config.toml
model = "masked spectrogram model"
dataset = "simulated sounds of rotating machines with and without faults"
train_examples = 39062
n_mels = 64
hop_length = 160
input = "log_mel"
win_length = 512
method = "mae"
mask_ratio = 0.75
loss = "mse"
encoder_arch = "vit"
encoder_norm = "rmsnorm"
encoder_norm_position = "pre"
encoder_activation = "swiglu"
encoder_mlp_ratio = 2.67
encoder_head_dim = 64
encoder_fused_qkv = false
encoder_bias = "all"
encoder_qk_norm = false
encoder_parallel_block = false
encoder_inner_norm = true
encoder_patch_size = [64, 2]
encoder_layers = 16
encoder_width = 128
encoder_positions = "learned"
decoder_width = 256
norm_pix_loss = true
decoder_layers = 3
init = "lecun_normal"
residual_init = "none"
optimizer = "soap"
beta2 = 0.999
lr = 0.003
beta1 = 0.9
shampoo_beta = 0.999
eps = 1e-08
precondition_frequency = 32
max_precond_dim = 1024
one_sided = false
adamw_lr_other_params = 0.00074
grad_clip = 1.0
gradient_centralization = true
adaptive_grad_clip = 0.02
ema_decay = 0.999
steps = 11500
batch_size = 128
epochs = 37.7
lr_schedule = "step"
warmup_steps = 570
weight_decay = 0.1
adamw_weight_decay_other_params = 0.01
Rows from block 9 of the encoder, named by matrix and row number. Rows with one number belong to one neuron. Each number is 128 + 32 x the weight over its row's rms, rounded and kept within 0 to 255. All counts start at 0. Numbers have three digits each. After the name is the row's rms in percent of the matrix's.
# gate: MLP gate (encoder.blocks.9.mlp.gate.weight, 336x128), inputs 0-127
# fc1: MLP up (encoder.blocks.9.mlp.fc1.weight, 336x128), inputs 0-127
# fc2: MLP down (encoder.blocks.9.mlp.fc2.weight, 128x336, transposed), outputs 0-127
gate.291 082:106133133115073123109106125089171117133073117134084146221061099149056124186128129109106098146135168129154102088171135121115161184121131111169106093174100148140097177094159169188093067141116090088138099143128121130090143130078154136126148182132148143108112106099117187173143121116113088089141128135195107165167114126133149114072117143135156096142205189156124139083139170134156164103086
gate.292 058:127107120148106149135123145132117088141090087112137118109106134137118129164127134191054120165125156113138165108127089098102152113139148166107069220096120152114075163154112175127123121118160105166090155035141126135114149116102188177127167158127106142078151081097149130154072099183135161180112079168180112143079148091127139142173056113207139125138095089103095082163126126082120118156147
gate.293 037:157153057112155054083164104154166120149160148165103115175143135123137143126106142052157136156098081137110121144147115188136151130129129125174088122152081176104131151172136141140130148160131132111163081078099111142123122120085100162129129139066150093100108158181154144136121090135074114150115154152085086112041078142134192129065161153066157199153149133143156142183129086126068153132143
gate.294 050:150193158138152124161094096095157110180115157143121154106160143085097124201130094124144164111120160127135123095114117104116101159028068096129119184149110093127182100127133118104083151134155104061121100156129121090133159091125108145192089126094151069145119147159214100076173140076157110178141083109219106134182139145130133114111097128132148096126119115164158092165157115101137105141112
gate.295 083:081135107131105172194174122105105140149102121117113203117112080168141114098129093197168106204136152132146119123094143109083105099044092164079141133147175117142146117129142133113128126055161150113130119133061120128125116150153087086118176152117145130175128125135121074126161186098160121144144090146198145158154197059086178165111132157118114128144179135137088135075122114117123133075094
gate.296 163:102112150124108122137118082095119183173172155126069111111138097091127165192169115169149150171161122168069103141118090142114108130100094147126125101106124146151104087116113093146096063115162166128115118160128109171078163151110191070141169117082143116081135104145121095199222233103088168113185130122127135121173151136126166105149149138100132075131133130065120138142138143100101156100122
gate.297 171:101068118133122152104164154165087125132116137172151177103161080135162212088149126130206068120098078153053114149155132116178120109190093085094142162095138092133141153084154109130180110137080127164126107167155101087102167120131111109174180102157153148174106185128168125085061142114142134132125165115155121126149090107129122086154175118145068104126108121078140099158093112133160116124186
gate.298 084:119124089123137155104084120148160077093116128053123110191097135184132173096134151146113117193190089106120102112104172144178108167073158120192137114154080133112160120097163115147113091120082104149194092069153120100090098068118181151118153123129145114098134116176100185138143116121136102142107137128144104180146167099131184089195117198151135122112153066137095097100173163140132097128128
gate.299 056:110200129137155220127090155174117120133116158145118113085116138141117143120127145130112138159156160162129117150166126062100186134098146133144125121179123144106154154147124118143094147136170118141164137119166171145085102098078169000106113070117112092076107132105075104188146164112098114118164141115146162097145141091193137076130174193154127147137135110107079129089119182105079127127085
gate.300 055:148077129112113130127101103090181139155082104096132150139057119137126164121196155077085066058114100117166166137140173113116091141147141154119169134130130177147143071187122102088158166127127137088172139147136053122144176175103172140088170131196161116133140129100165132134085135151095166128133148197119128107169100081121142122115098112142145098114173116141166144144098037163168097142093
gate.301 145:132154133079142117120140106175135091100165210135115122076176153097085124096145168122123117091175134113120025159148133117144177137147163051122148159124127122068200170111105117110165089133169159134110087127171111162124071110132157085159121105087155121091101097153134084140135165106143131073199105100152116160160157131130142116111107179125137092077170129177164087110163138154153157087151
gate.302 041:107123144128137114117162122051174147083133088102103105127149165138101107146101131102174122109089126138192138116096127152107118097145161147111156186155088138181079150171121151123089213107083066139155155112099212110180181122164072196127115153203172126175158123108142175121138029134146132131123154147116145153156117131135119159148105105121141143119099140119114169138132088144112135206110
gate.303 137:131109076140107145106170066126145180187120098180108097113169118110120108104171182175135076071121148135126134130136158134135150121130141155114135105087142093130163167144087122144117126213103161106076152157079103089128174134112119107171134113141076108180120159097109143137066133141163108186122140133108091109123093160120067179109122088162133165049075143084210135111138099177125132176164
gate.304 156:137196167102148151076165123143148140160099101093107157104151106105144139129162124092122138088127114106137133125150132161119144180133156125099175146112052081105130122134156093099146060142220116158085107154148102152123148128140136067166147123128118156109093176168091105142121231095135160117083136144066098184123176056129115176100103156059124123177142131112106173123108124151134089072139
gate.305 079:151161144139133131214116081124133113117129112115078171114109156134152126154123115075156104165157116153194105159124092135161076170091088102138167103121182139077200123122164118174100119168151137102140094184085132125092103134098055080155091128117185117177117166140135172094112206120131129043120158110109166102103059139124134125130130152056130124172152139142174137095140123139124129125177
gate.306 047:183100122051153132098094162154144133111100119139107100144176099104133100100111106128186124156085119162086152131138081125116131104148141102144137131157139149134175093160137099138114036155115114111069092130075143126082183136140076153141169130130095089127138145152113158112130131103069127149081140152137116150054073131161110161108121114109223103162087112097158097214107154157112091101052
gate.307 062:130112120118151156145149113156134146099144174098068166121125137039118100221152124082057128109133152084124138120118121176152118087094128150086121060159111135160119100080144161106117096159146097148105122150170089176131122116131170078157131136087105155106065158126137125146131204114199124155149102129168110153137112126120090156152089161092060101038105109117140186150145139117148112079146
gate.308 043:129068172149126142098123138141088131144076168121082178100160116086071084196140122140183085095129148105142153114165132143120111093182096152122060115110155129131086127159108092150225130158103128102135157088092148102116139158196124130149138109102105137092123153193093119088140142082086095096096114149093133114093111067109077158192142113110076139141119128132115144114170115191087128195132
gate.309 120:141154140099156121071140182181171026115154204165124158115147142137164132116133136125068179073162109066191074131159120115192168153167119075157113152106103101091139128114137131134133117166143150132128144147121134136095118106129178145152085149062111073132089077153165106082117202128166165103110112155140107068138148147149102121109077147166123102100081110142105085113119104141142101122145
gate.310 048:098096081079160146068138139154081134114124118067121129112099176160085144122135148138089141140054094090104189107176157149120137142107097144136103180156101154143086125130138091120136149110087110143189153115127131151138181164132107188105114124155150200139129100086171131136107080220154150075116082161187154147143099163112107095083106107096110185138134138119134118120049066109134161150155
gate.311 070:145113126166094086150095169140157138173099132140167148103112116141081094159139119117156089119159141188110094130175164082167122160130077132075090162171122101147084128161085134128099187103167138036070154194126145155135173187152149136175116154089102101147140123163191133111121084064135081064148095122160125107119093166124089153088160107116121123194125146159110126088102124090162153140146
gate.312 055:105099095187187111119110099168085160038131166156125121106099149145159155110094231115102129148106076091153150134125116139210159170119157110079134083104117093152063164120143090119191137128148154156125138125153126101170134070177124138122134112095180112129126101112088134099149142132151141108116079098111138183107142168166188142181125157098081095155168117092115145121086114125135180092133
gate.313 058:171105198076107154126069169139220084149075115103142167130126122083103145052145147099133106116125087204144116171149156106152140142157105118156128150129085159111182139138143169110118171133096081102141087140123144125097142121133097088142092117194120114099123162133152169105093066107131126029114157144117206144143131143073131143122198111104115111145133162116102140148145074108138107163140
gate.314 048:160193154151090126157169155111190120117187149100164132104136146125086121136192165144111132118120191165109215119147144136120138102133139095155085105109182142126097126084099171139113097142119099192129094074129119179080115161131152133097143112229159103093131151104041104154174126152172082143137116126100119087136133155100128107109094130130106156118123123127057210076125116105126130098135
gate.315 040:088129137144121166121137096147197131124142177120152126172197162057145091076115102152173206158142126185102153100112117180134141100182093122097123119090153140192163109142137074113118097116121093152141108070099036121136148079148169193170110155157097120119107159159125074093099137128106092160093136170121108115098106145122103128140184134068158172156125114079102131161153122103141098153126
gate.316 044:135066117161084145094120148099113147133156143151153084151106071088102152140167096160146116111131099142139172126084170121092133139135111140161129114116110113163087110115155132155120139151058080136072094099128091094108171106093087135224220184163159101142180121108129075104186119175132066157085142076161106117178140102121109083106116075129157160136145084085169147134140113171126096136124
gate.317 040:173137143117169130094170167119129126111088142129120065155170189059151071143122140202108121108111160119129188190138109244151101142149144113104169094106143134150137120072108153095086105172081130167132127121097127131168184154156094140089166091100086158194136135153117094129102095170143122104079105112109176109146159163134100128145097101128133158172072131111131105171149143115075102125137
gate.318 059:152150128136113154139160136122166146125129200095145134144126108181109136132132166100138141143220087124139127156121154168156130115136150173149176007150125120105125119143191170172131089136084133173078070142159123086102143172090085165064043144122108094161164189083135152108145138115114117125070118159139079086140101135116061114154140150123093166115122118105120070136118121115132138103146
gate.319 047:220096064140185069132159145143196200122144146106126097153139098165161112164086068169139156166112085188087119107124166113173158107105085134132167150168128130129108118127120098162139138146093072098112168154171082149146138112140075159113121152123126201150130151107136097146157088071116093058169126154116109121105067125121125140100122094139144170139103191135156134146145088115094154158147
gate.320 133:114192145137120145211113163124147143097140167161124140153147129107137108116116096111130160110137155142159111136121177087169159172173102090103139095068105100095124131085149113188090121136189141139151141192128099110108123111122136088134141141054120083099124096194120105146145237085132087115096110092130161089166143165155133116085076108105121114080131121165104140058153175141178121067154
gate.321 097:152140122196142153145103179129164148108119193156174231118152129135169113146112115089096126109103146158129117123165081134115160126120109057062057157143123150145091111131112142106068166116135056102145129091134128150090117127137164085126115126176133100068095149104067107141134122124119128119205132133156143144118096171133076123164124149117128120167150100115096083111194193145090102113056
gate.322 331:158148090126152119175159112164097123164168206135110119135122064119161125169152124146125164148200130100147108100113131123108110118140149141172121069127133072125168105093125120151113105120143121145119091163152116142081066134142148064131145130049113121114045111155143087097130238021161108146161090087143090147154175143087150154126123126132095110099118159121142135115128170152114142074144
gate.323 122:095122097142119080164152123086138122087169165103158099095069143132091165144141119091086109127109161106135128112115102138052150098111149055162142164150189125101142135122191195155117113125120089106189142112143111122152134098152131144116145165123113159141087086086117097154188096116121131129159099153155146105208157094070182075156088113127127140122134164116092108082123188166094136144028
gate.324 151:142147116123112120161125091156169108121143121123098151158146111091093097158174100157064118206134123068148202119145121139124115150108100132142135087127103096140139056126140127171090121186108137155112115200180115133137105115184120080138102159067141082202107141155164135099105242099147120166147109077164110110148113127172095163109178167127115121107141162107106150080098123147147147069118
fc1.291 087:127117142081124150104094160109203120142118127142121214133085148135082103129150102137105125138112145155144087075162103080086167184132109138166138142132108131176113118130171160186121134089098098074125142105144138084134125156084168125121177167157117129138107092109132104121117186096134084077172136130192137120159058154114123160107161134105117079198156210125130180052074146102144145086140
fc1.292 048:160139125145148134158112153121143086144094102110125114143145165072130105105071110124141108126074164126151220142100132138083145112124117177123051183070093169151119153125052163088108212150096122129136163070127145164123157146090143129110159138139080135102145090111160136146106097165113089147151093140185140173128139201119093139177084108214177124084113118094149123090097120110125104157127
fc1.293 051:097128173133114130159161118109074097100163170156109112180104159169100105100150153156114098140132085147130107151124118183089162118161166128132092166114182144108104105146172103070119171102143075118144124078190146156123131165111092128156082143138081148116129160116036125154125113090131101187171125128124086099141150225099114168192111196171121187119130078080101136150134115110096125163156
fc1.294 040:109093125122101139063115046109164115127084077119124018126133114175133129157129107098139108134076072127139155108132157129130182131046141134140137122101108158114139138150113056125100142173145180178094155125078113128170116097086114127112138143163147117144159136118119172158192115184139153161128173147114088099128124098187067109154132098096158093082100138122134177116082135112091161196118
fc1.295 091:185124127154173066094154153146187122070147159125132085128114149077140147168130153093047170081122091117082131153139131108171155155197148102170133122120088122099106125130130144142140157202061087133132137126140126090112130101119152168157078089138085133112154101113159149132105095139131133108071119113066104063126083166170079077134140126131113136140064129107210115159151152080130134177112
fc1.296 140:165135113141149111106142179135129078091085099132166146146109156163150092066083139077103127083097139095188169127140170123151135125154150125130140170152141104089145156159157174116157183147110092145136135093130141081177106098152089216116093137180117147191117153119134162058033019147153104142065108153130132135091111121127097143126112122154120185114128117182147120131125119127134094164127
fc1.297 175:154200167105141116140110113099123181136117144096104133176087150116084069154063107118108185111167149127174154140115129170100164134108147156124109141151076172076158129163066144094091134123138139058168120115096185143142084136139116172147089119095051109099124099155124144162159094098119129100144048083122112117120146152094122180099114091082168152135174164170151131096185106126069165134116
fc1.298 080:143120090116107191071115136127141075104120122077108114110121147128125150137120088135190119204142123063118096112123176122128138119092149150146117125117039110125131100126187135194136148090095117111161113051148094115096098066087187138074202083161131132107143109125146133120146127128131121148179163103167144211140172101142130097170098194138137143159142086143160162146129166123116076090100
fc1.299 066:137087070157153117110159129117113145123160136113100136152145131091139096081118164113170122124164111071122163123109105172113060106131139099156124111115088101125110066121134116162103097110092156113180072152068124120148178114156132165161138193101124152135142068087119097071124130130099189166143115057074139131143115188092152193138096047133162153086135154128179145215163124166125150116136
fc1.300 051:150101128154115116102154142165139130126147127176105095155144104149085153141094081144146135149106134178082084092104138120110087159160112145122086115152149106131172132073142105140070087114141081138075085117120147180137083077122129043182124158133135126176096112138114155110102176100178111172138139043110209110179120115091109135142149139122107098069127127138196142167120197143065082087108
fc1.301 140:132104107167112131117124136077120167152077066115133133150073096147193139174108092137140120148089141164106230096123099126131071114114087211139136086136151123170061100144137139150099154128090102133151159121087160101134183140130099159092136135156102133162168162102122158127100100146111111199045153163097126095103092137112092126156155096128114170178079135079099152168084122106119107169096
fc1.302 059:129131185124122110173123123174092141213164141142189134156140099135152158097126152112159168100163170154091071170182115099149169157128126106166134103142148156081135166113132102130130130158152111126099119138177163127069169109063154084115097071129075075087108160173113071150095145098093142098108098033190134139149115097135133135130164157058118092111094173131127103125160132125148175109132
fc1.303 115:102110054155118078147135094132175119153167098144156102115155125111161134093171155156106093072140148116168154171134152102120139114105135156165110147142174081074145178195074111126130119171086096095097195212049103080133144143142137094173115140158129120114152141126115182102067162160135106130114133155113109095148124123108118145128120071177183137030093156121138123094104143174112130146147
fc1.304 139:103073092181123099175119125124117108068145146142127099136121152164113121094098136186120130179145124139125137141119112103137101091127120132154090129131191181162117143125094176150092178138053137095178156096113175113133101118118110183078116147111127116157131093092169133113149050169121103128174104101190184089115087219124122073163132103188131137066122127156116068134149144081106139189131
fc1.305 061:100106104105120128076102161111112142105138139120185096099139141170128171127098132120160106099103109052084158105108141143123131103167118100116072144143093173141109145095075157110135117147084125164120173093194126168185163157205194169142156134139066161090118095078132115166142074140118093201158096189212121168101163149143144120110121143180140119112121090134087139168134122133181136140091
fc1.306 049:188118098131110124156109116123148083132099105121129106077114129167129172146139112136152140145128162136097187139127126099106079109040074123096142126082189104082098159086114114136090081094158147116146126137119181160125125130129132105133170115092150147101107134107193154154093101127190117095147122241114081158161181106135140116146219105174108085158110144193170175112077143104143128141124
fc1.307 076:137125094131115175063160075099163160072182157085050109138154184130167081193157105088116147137127109160132114107106176160155099082136084173131131117059157115123166158089146095146113107137110169184112076134148144156171120140184116130144093161097096142142095114169090147123111155081138140109149102106054125132168064191123092116174133135094136112119121122069162180114107095125106126116127
fc1.308 048:147152072169093174136181108162108147064148135130159147177119179150134156090179157117058174133197134170143092149050154151143151144055115130162214136171117141134121146123157118104121117103146103132148107159138130074087143146100156062119095105140105182151119174108123115109204176099185120106145114099140137166119113139166161186106173144152160101141125115111112165115107102101101152116108
fc1.309 114:113106114157082146174123061055128184138101093098124098115107097111099106140116121146161091177089123170086189136093133146049087080080109179114140107154158135168100148156133135114103145084107104123113119102120114120155166205117082124061159155176124154134201194103105140168147069136094088150130116124114132171148105123101128134177174136093123192154147175108133161144135166112111135138090
fc1.310 058:158080072137153141128088186123078162127111115079130114175103166126142139187125136145079163153085114095110174098159101158109107111097104124132078184130118142181132109070068125156096138152085133147154160156122137170175131157158163192082103118151099153114152106129153143123091051138077125093117128116156119134144091159145035082145075141165097193110074113124124133163074094146110136157143
fc1.311 073:169142109180115131144138089111149087048170133065115095095124142161130124071163139156141106166135142085109075096077141115090125141102108154147168139141120154143146086104179124127137124093146167131199115082195100068064124028140117127102095116114167142100133130139144156181139104137112159136107158126121141169147161125111152103198111146141207144132136109087140103109120188123119078067094
fc1.312 060:148152145129187186160101166129124140119153077129090154117149100071118106105158192094140161143144113095074104107119107083143155210129099122133086164171123162119039131116170141119194113115194141164107128174128140078130105128126111170103115107095133080147147117148129079126174128168143132104126151132138150129167117109086135101155102186082162169166149191093102113105067162060118152103173
fc1.313 058:141116099076194113145061097124153083091130087128179136130103164101073145121149126062137131127097113103091107161119046099198093105149137036137147141163146164143114147119180152145133172167108092131140142103106118087123128114126165084105185064171177155119166157138149178115142114104087152147083143071129131118118123135167139098156092091139140150162114118137124097128160152201167163181109
fc1.314 055:193113088170123097128086156165147211254185080108157117173148133116127121108110105135174107143162110125120064103128091116185154087117112119115108124134110141096148143131072086115116156197174121125114125186155149121167140113130119128090065092108070093101116160148186096113118078090121143131124146123115124149137113110121098110154146123090120203124101174150133123100143127086118186095151
fc1.315 050:071150211147105147120098103116207157165066113171167096173160130089185144073050098147129136135126156167121114162126153136149132146190126121143139120156128140164075148175138104166139136122112136126084121133119065100148130080103130184132118143221141114097112146120063126130116152121081117155096108102121149110087128130151088177078169133135139081130149155076122166191132115078103111147154
fc1.316 049:113125114177139099090156124145121165137157133140172128154141164081105108206152127121092144108081144085073160164094127170097112114117170140166136082139099093128152147169084134111129143178107088126121118060127111122137092119094077165115232178136132161096150116106118122104157095180108133200114086130163064135150164163083146066136074110091156100106131112121106165105121179192100125096092
fc1.317 056:089096134119070087136131106146110106128176156174150117111106086150101189137103106149097119107111129165139076173175151088121133129120114098155154173125159170110147117142122074187160129163158128077125201165139125114076118127102133081134141167137220066089182073119078135149185145119090140093127147185176118093136094171104117067096149152135122074122141121156129107052130132094155095140130
fc1.318 042:113158081137108087119094096088146124151124077118153143186151148067099073141145109173159117142086116132164151153171070130170104112128183118087158186159138129153098131088083139112162165136172139069168153121092146182135192168180104151213160136105166150107060063139097114197123083117092140107135124118155133172086114131126145151106122112123144083086161118167143117108142092155168111152120
fc1.319 054:165122137144195057194120116168131110118126131128170128093131128117127132077119125117178095071098139157158133132127143166212104107123077117168115107155139144125112137145080173132111109173157048123130113100086154133114132115180122147166108130153132167125123124091148135166094122135131180119092070128055155131136039116141081119122193156073126135168092108116170128152166160130079073162192
fc1.320 121:099169133111120144192114165138133128102133162174114131157145113115153126136120080101120158111154145158171101143135166108166148164144079092106130099073124104103136158080141085181080126148194141129148124192130094109130121100149136070132114133062121065085132102193120098167150231077114078106114110105137171102169141152145130119105076111114123128097134114177122134038142152143179113060157
fc1.321 095:153091161077125108101127133119103099159118120112118079128123116147119122103141135150167170139172056173126136115083196122129066118123161205184164096077092142130178108184153124125156106115135181143162086168115101086181102107108097186085113114130108164182094147142152174099102119137126166105111146090078128068143119088113111182085125079107148132109110164137138190145104092112182145094188
fc1.322 321:091102168133109135082101139088167135093086049123137142120134190138098135086105147122126092108056127152110148156145124134147150147114105125085138184128125177134089153163147133104151143130114146112127165096112138119182195116114106194130120121210142130145214139098105160160124028239087146105094168163107159108089086107165107109140131134118160147162137105134115117138134095115136115183111
fc1.323 128:154198165102129126189125119138119096146145141129163138097118194099136150109164126115109089111069153075155149101099112124082129131136157108154111176134125154089128141150206187147126133121157089098132160120119105132146143093121133128121143121119130147154095099109136045121187130101132139152172111114131224092231150081074146119193076163098100121086130150083177169143128155114096107138073
fc1.324 141:123131122129120101174113074154164110107127117113077148157135091106077098154170095179066114191133135078165205108146100146125112157114129147121125093134095120154142078127140131178119127190111123146124119176193148125123092115182125066128096159074158082209102122168159122079118224109151133176132101078158121112144108126174096184127161166137118132101137160118097158087100121142143139072124
fc2.291 085:109121089155152110108120105128099085125165132130148111110122071152149135121094131149038166084159101148126130125171128102140159182132080081105110152154167162148143075128126096076118110134152158190099067091131135118162158073132076151100098115028108154089123158104110150204102085122114154181097078144109103129111105124143125174092100097168125154121058114064160122128133145196104128110108
fc2.292 057:137136164164084183134109133134099098136077068119145098101096173076105106164106118139033160165145165129132162107093136168087153127146105090127074220098147131118124151136117163152129143129137108109128158121177120194150166133068199127119134123112102105110128092126151130139068129141180135124108056134124108182079140096117181120183128113230137121124142156137124095175150116083133131142110
fc2.293 044:151137126138126162118127119097071132059194162144154111072105154104068146105158119106058091138117135079154136129088080165106118119161056154091111107078137117146136121099136127086116108090117119126210035122192117158137134157095130115141122129113100133186069131105060092132116089071157110194103075111121128133170166187110127134163110185162141102108100089107133137135119120110127130118108
fc2.294 044:163124139162147136173091114098172107174096163084122148150116198111148124177140096112158191110108216142100138072142117162148115159076108125091130133138111110150128108120125193055088099121154151093183120168141142174143159131157116171154090129117153146165117155121184116158093131111157136191127071116167176119145158159121138075121075081135100138091130150162172050170087114094151101130144
fc2.295 089:112156099128121162153125105151103144151138075133177172125114125148124129085151114208224104230121136121142107119148146142114112119066087134102110121122168141153115119086143153105166134035171193132129093128103116157149109161160121112116154138198178111156168123134152089147143116107136150167157125161156178163132182093139181175120111132133148132132159135130098130069135116213182083130133
fc2.296 141:117128159135098144145099082096128205159174151128098160126168108121178143175143138134148127146150142179088139144140083148126088124125107146141126092128108214156085110127096095123089042146141185128135149165069126165094142147121201124127157128106122076083179093128133115194179174108079191114150122124110175113167137178156168081125142128082121093159143137049096127116093104142093132144146
fc2.297 172:158094116106129106143105102122140213084180126176135129163147174105120122199103164142145155162152146157134147119189106123175123150171094104114106151127148153112117190124125135132154098140154132194086103143134184146142128155185136190123153165084156129133109113167129173107146105149132102139144174213076127148082092135152129189060155116123178184191091128157067126110141150163108161160152
fc2.298 106:077139098106138171121136164071177127134151131118189136136073126115100135139149141186079116104152131129140147148114165081096120121126066000108098213125114141149102133144113126124109169093064109116120106147122096121132159193132096137091082092123132061132135089091101069112145041108154107106109126093108072137141107092114142107130137114143164148125110116169147105159068137107082153098116
fc2.299 055:137140136108127140124106135166108172122111078141178093132116157133099150174175139152084175144062121163149123097111134103098196119133111122132133191139160122104165172166140124114158188161139135100114165107150151101125083156094129080043148049146125099088120147127128169126165115111173057116082087190151144113119130049186093088119173167095105150172151162109117136100125119111107134191089
fc2.300 055:139130132117144114128126150153134133128147099139121136154153149159114157145133158142106175192142217165113095109103134088173110127111086141107085169148122102109108102074143158185061124124178096136107091140132131140128073105141095059167085125128133126110132148096058133097189106086178071164082113056127138085124150128074131117146128112164155112131128139159139180153171198128021114099112
fc2.301 110:141140117109117123100121112161144143117142188154113137091189154103115118135201129109122146139155113129101088159164162099132195136176173052096134155147102168082200197125091121057151111110142177170157138091131110189118132149115184142154122112144138134098118079122148093132149119140136162082175080121148137181153153119171125118072081134144099096060164141194198084113141094143114117131143
fc2.302 051:112090196111146116148104148132071167175138127129172164155122182128146169109153112111126159073094161127098076168137093122105141169121152103099111159171160159111099186192114100114111119193180137066133170100098157143154158128068122142076122105124116105100161175103085160123068105139071137126095124065134174138174129093158125117123134152050169164114116166131132150165105089087129167160093
fc2.303 128:065182115139109169153165148125193114195130100148109140144075154090134162130190151183114143072147114124167127142077127086100145112094140084155124191139125119155131111136124192101113135104126101101137119168061103199124137105124134117098094097156113077118107098117141107101177121054138105103192139110117127098143096138040159140146139142105153156130147157158158166120053161088107120071161
fc2.304 111:111150180115134151109118131164140163156100115075106148096189108110171102132147134078126126066098129088133163125160161130146182171130137118116194163093048121114158110165143107085125055146166107156113150124111113100144194114120154075127108097132167177130130192134081118121104172147105177104085152121040119143090137077109089189051133140082128137119085130096116155135132126138095101079124
fc2.305 078:136188141124154121178134108147119111134139106094109142116115149080127120159137111096174140164149102150193076148123130141130100164091105127150139086119177145124192109123168118201074128133135129094155090137105163112109125128095096090156061099149159104176143153182184117109100139132121161105129185088152185089160027159176084169150112122046131153131102124100170138084150112145120093114198
fc2.306 047:194076066077134166130101140108146118176114067142113136166137156090129122116156158114161164157131180183113138110095155074133144150090097112103170124147189116128087175186145158125162236114141137135121130178146128154072149144122120105078094089078150099133132129144115103186137093197171176097175150196130122139128122130139125089128174101152119107167093110118069127159138117146114109122094
fc2.307 056:119120158142164095162133173160098154159141168194231118091120112165081156059110119141154134135113129126121077139135121070099184169146150100116152142137148129115108143158129141108183171118125139065171163104134131119106125131106128194064155100163147151140177179086180155131128108169112136157109094133150162126128198049165135114121156126126134153142136175164131059157120153180178158155129
fc2.308 048:145142120115152101119128144112231166125171153075147158121108137109108092146091121154147151179117140096115113162163127175120097119109132183163110108172122152136107164149150166141175118118133177092116141100117140108022130102164112133149078147179195193182197120091075147178101090169109145178129147118076158153107088168191117143135141108114165077133157118161141137115153109136141093132085
fc2.309 104:153110137143122107086140132171156041124098097155139125090130138114128123122124142082071159066128141084162099096176134099193173180175120094129159148136066101080120141101135119125127132176119191144147169137099167112118130058139177156165057156127116092173085079131154144098118177133146141148086143189173122087091145114120092121117098122177091138074108104169117056104097087127109115123114
fc2.310 045:143175069143175138135051145138084135119129139093128097156077121103127147200119144144055170159112143065080148133138101156124129113087140112119113136124091115177150087061137078158096109152093133154173139156120173171150105114134122144153081103099119129172135108125160092134082149080147131075166098123182102174129102143123056061157081125174098140171118143183132131146068074149114159121136
fc2.311 100:153120172163106095111119110147090144148086140106085106103119136138152077100116159109141152163125117093143125156171108183161130085150183186183120046120177084112178114105112085133129084177195154152112115133125150113117079063115146102191162159132148131103137192147083201115048214162094179129133164146110135143115141149140139125108157127153103107108120128143137148136193110174145124143142
fc2.312 063:142146143146112169111146140132143106154114136094108134154095146149142140129139124176065092154171138088175176134064117150109175108112125112113147126117115143145161097130120186120068151119056046064228106129126119149140130122184107116139103101178152178076122100139102118094173114141133092174171110065169092102139160123121152104106133151141155114088165114144090185128150131067032120121129
fc2.313 051:175103173071133209124090150156144079211125153142192135136148167066128113096128106074161182148097121214085132140116126116152120125141165092134172131108102166145185140179198103112125137184085111103170159147156185127092152130097133091117127155177118163103154165139154174123104186065100171107144118094127130108142149123111106139140183081120117163153150129148138153123114104131137098143109
fc2.314 052:155149081113117125149069148128098147176105106087142095141108102098179128111085091119180079138109111131138084138066117153118071079078104166099134106130073118112112122147136114084115117118130097120156154156096131115161116115131076114126092095125058149176136168161211129095117072061112096099156135106111122121150085103081095130220116159156108134154070133160172112185123150065171154108128
fc2.315 045:041116142147109113110122100097133116129138189151135084116178101085165104077063099087120147098107139157069113101141150139136071090123136142078118086102120109135088102139130133088131091136150136134089115051087087101100132035103138136126151134120127117135086162138045172100100149112082097147104109107073149130089143132116068181102110160101152070109131113072112118132112087100114133185080
fc2.316 051:087109086180147109070184171110137121109080094150139114156110135181117122179144110094078114114173084149047162131156151181093132094154173108165117138138093109119143139090076105113109123158117105167137123078099109113114109145157110163145206186152129163086163148109108133137155149153131125190102145143178092188109169172157175122184072099133130169131180158139082127134154120157146150069132
fc2.317 049:079135157152153130110125108103114167150166166153169114095111141138089163138107118123135158124082091127139044138129173113050178114136156127178159165154179166126127135176140071199135137173104139090174201144137162117099096138130129179089154139186166069101161100113118145109135148124128122158138152196208149141146087145141109119160131144097111079133120160159128165062082121107187143152137
fc2.318 055:113136144141090150143119136122171187130114202087150102115116083148121117129115155097150151137185102121163123110074200146107128101141107193160115028088110115137066118156129181198116083116103140169071100098117146074151125106121103179094045122150113105148149191127165132080134152099161122121116139101120132130171098188115093101103163196081141140135088121099102128163158132144154128126128
fc2.319 047:203163081120198107118138112125094138170169118132124082151145102093138135106098158104132174114085146111109109097096175121172108096059102099117128118140156182091116057145134124143127104116086074100107087133112158055135139101106080172127149079108097127111111119153078145148118095145125096170111120086101161123155048127111067143109070123153156117141077149139176168149150107131069091189169
fc2.320 108:151055126077168126060159102125103138148150122132107147127140087129113174146124197193123108119138119105096128121109052139062121089101179136166100151160150166155184155174099137089174103077111103114097107103165133126114113134137113159097110107157109154106088135074084098093121110106146175118198142164096065166097109080114127162167169146147182135163149138117126142188116130151062157175117
fc2.321 087:126115109216131125150098113100141169117081096217158117121126167156094149176144111164115148124065146114158090154127095116092129116166103104116154150159162101162105147137092155126119109189157127086141166122036190161100143106122159099147160101147178124144124148094069157148140113143162048194139086158174137115058119140122158119162156163133108135180134156117147110099119143136108166153060
fc2.322 125:141238179105191111175118140142097178157145098107159114142131121169133138208144109129133129157160138128188133118136148155166137114137102147122105114165166144125152114161073128183146145149141143043143123155161159119127142148151102098125126159189143073119103121110183150102191146058165102136139113150157143140177164166132179130159143108108076127199124131148166146128190176127143107185154
fc2.323 121:116121085108124101096150125134179093115161151130136155117053074138103130173125122122148183106209109160108173132121124080141146098136109094149078152178148139156122116174095061138122130143124139170086113092155084187134107176154147157128170159126106119128148155153121128183155118131159151085157129201101094157088121156128180134119152047165127175209115170189103125148126151165151191134143
fc2.324 119:110111139127127118082119149123090156124153174124134087094126142168188143108103158107181131097176181152116077084106144105120134103120157125112087179111163097108107192089134099085148151063175096125120103055120096170076124127076180172157131100154103172058086094126094155142122080110130082129115154182129160142099183130083173126097077092137148118157133116140135079192154141100100130184129